{
  "arch": "unet",
  "model": "image super-resolution model",
  "dataset": "histories of elementary cellular automata, time running down",
  "train_examples": 147500,
  "image_size": 32,
  "crop_scale_min": 1,
  "horizontal_flip": false,
  "translate": 0.06,
  "task": "super_resolution",
  "loss": "l1",
  "scale": 2,
  "norm": "instancenorm",
  "activation": "silu",
  "widths": [64, 128, 192],
  "blocks_per_level": 3,
  "block": "plain",
  "attention": true,
  "upsampling": "transposed_conv",
  "init": "orthogonal",
  "residual_init": "none",
  "optimizer": "muon",
  "muon_scale": "match_rms_adamw",
  "lr": 0.0052,
  "momentum": 0.9,
  "nesterov": false,
  "orthogonalizer": "polar_express",
  "adamw_lr_other_params": 0.0023,
  "ema_decay": 0.995,
  "steps": 9700,
  "batch_size": 256,
  "epochs": 16.8,
  "lr_schedule": "constant",
  "warmup_steps": 970,
  "weight_decay": 0.03,
  "adamw_weight_decay_other_params": 0
}
Rows from block 7 of a small image super-resolution model, named by matrix and row number. Each number is 128 + 32 x the weight over its row's rms, rounded and kept within 0 to 255. All counts start at 0. Numbers have three digits each. After the name is the row's rms in percent of the matrix's.
Before each channel's rows are labels from the 100 images, of 14848, where the channel reaches its highest value: "peak at" is the part of the image that holds the peak. Only what is clearly more common there than usual is listed. The data: histories of elementary cellular automata, time running down. In brackets: how many of the 100.
# conv: 3x3 conv (model.mid.0.conv.weight, 192x192x3x3, each kernel summed), inputs 64-127

peak at: top right (35)
conv.17 119:102126106135156129108128146198132106138138136154092193128185155136094147173144143090139172165184104143074151122075138137099031127104143155214141133114087117124109145141181120166100136130071083

peak at: top right (35)
conv.74 088:129134088106177103140124166171100192139131134139068063138166157134110183164092129171078129108155125145124080069151116099124154088122072185098155075169077192119140165120145143171103154090152109

peak at: top right (39)
conv.154 098:126153084114119129113102203165120130197177098161108210140112116117097115100132133120129153115092123109107091179116130140108137079224145116145105095126158120091146092112171170109123117130136100

peak at: top right (34); top left (32)
conv.159 089:136125160077098123092088100109102095153103143090116125158132098096067193183144109095149132129090126130131090167160114155107153143186127128082118126174133121131078097141092101116183165098134092

peak at: top right (36)
conv.84 105:104169115133213149115141154139106118176126143176103145140120165123159128072133098132099161164125082140132150077165105124115118097196179197104174123116165145128186120109140078167120129102133072

peak at: top left (34)
conv.60 103:128114081222180135152083137092134148142137141090124123171161141126160140139152144168142068146087120141195109155140193153097118166158145127160120132131146131148106199078172075149120184077212147

peak at: top left (50)
conv.109 098:168103137110132123126118166173176078151165116116105166115084109186059089136152109103139142141089110077144076151146145109099158135102184129135194107085092146126132069142096088119136187110139146

peak at: top right (40); top centre (32)
conv.58 100:116144107111145152046094174109123133145165098108095151164149146162111127127193109121141174118088113149123181041148126102092131060166139132126194183103142118173185130151124174151086163104143075

peak at: top left (38); top centre (28)
conv.104 085:137113142118128123090130173119148170125089086081107125089110051120133119106145107177102120130116168170177123155146123143112159082156153097084070160129126125097093103154117148118106163117120165

peak at: top right (55)
conv.2 093:114163197117070103185169155124131166109114105106111140112116064182125153172125041119118154084129179088123069169076156156091141154139172085117076163034124132083062096108154119108175124150124127

peak at: top left (43)
conv.102 117:168115146124072155146162096171138118125120131064197094142108124198102094175045108095129146072157130133077115147095134135140089177084083122102140139080184147113120130147155098159119122109150145

peak at: top right (41)
conv.85 099:115066128138169119090133157082101112110143177104140083155173154155145096135080115103113211174183085165080158112182092134190141106157064132110135101163138167176128149153121151169103161142159118

peak at: top right (39); top centre (25)
conv.0 097:114168133128135151129136140146131180123116146139081255164119104103100081116130080142111152133103145086108104128128089183124136120071107132082151070118175109060138122140121107116111167133160068

peak at: top left (32)
conv.90 103:124071163108117139170109159073099118087125123037143048139140107178113056117103062064162123151112152113128094123145134108188176175076128115128123163095127148147188147173150197131169139115113139

peak at: top left (37); top right (32)
conv.9 116:177096156148118135148129128041100127164164160116110139128119187066121162143142108102145063181125139155058150062161090140170169111142135136071094126149161155129156108137099130122199090064144133

peak at: top left (33)
conv.62 086:132139153114136118075153111119073133175121113158077160154161132125077135115155122129097157169125166101142139113119099117105131082207121093124173091185111130155122154133135099182200108116112155

peak at: top right (34)
conv.124 098:118141167140140057153108139134163152163121198176091233135102126101129153162135112157071105094098109114101130117093121098097094074121110120122160158066109149094120139128108166124095117111188159

peak at: top left (48); top right (32)
conv.92 109:172130165124133128142167105124128168171111162122153105225126104137156142114099103166020179123059182105067115112137122110113116124114123143077185115119141069109097142148167161137118148131144112

peak at: top left (45)
conv.114 094:127127084215132101139143136088210139180102178106075151173112182128088140142120163148130111158061169124139133106130099162103144096084136125109143141116156126124152102105159148144163148106198120

peak at: top left (34)
conv.99 099:157136113118107147140167093080066084154143121084173172095114087105148171086101112163148136182098097116186180131116126095161106169148165140130140128092114093161132083167052068097193087198139128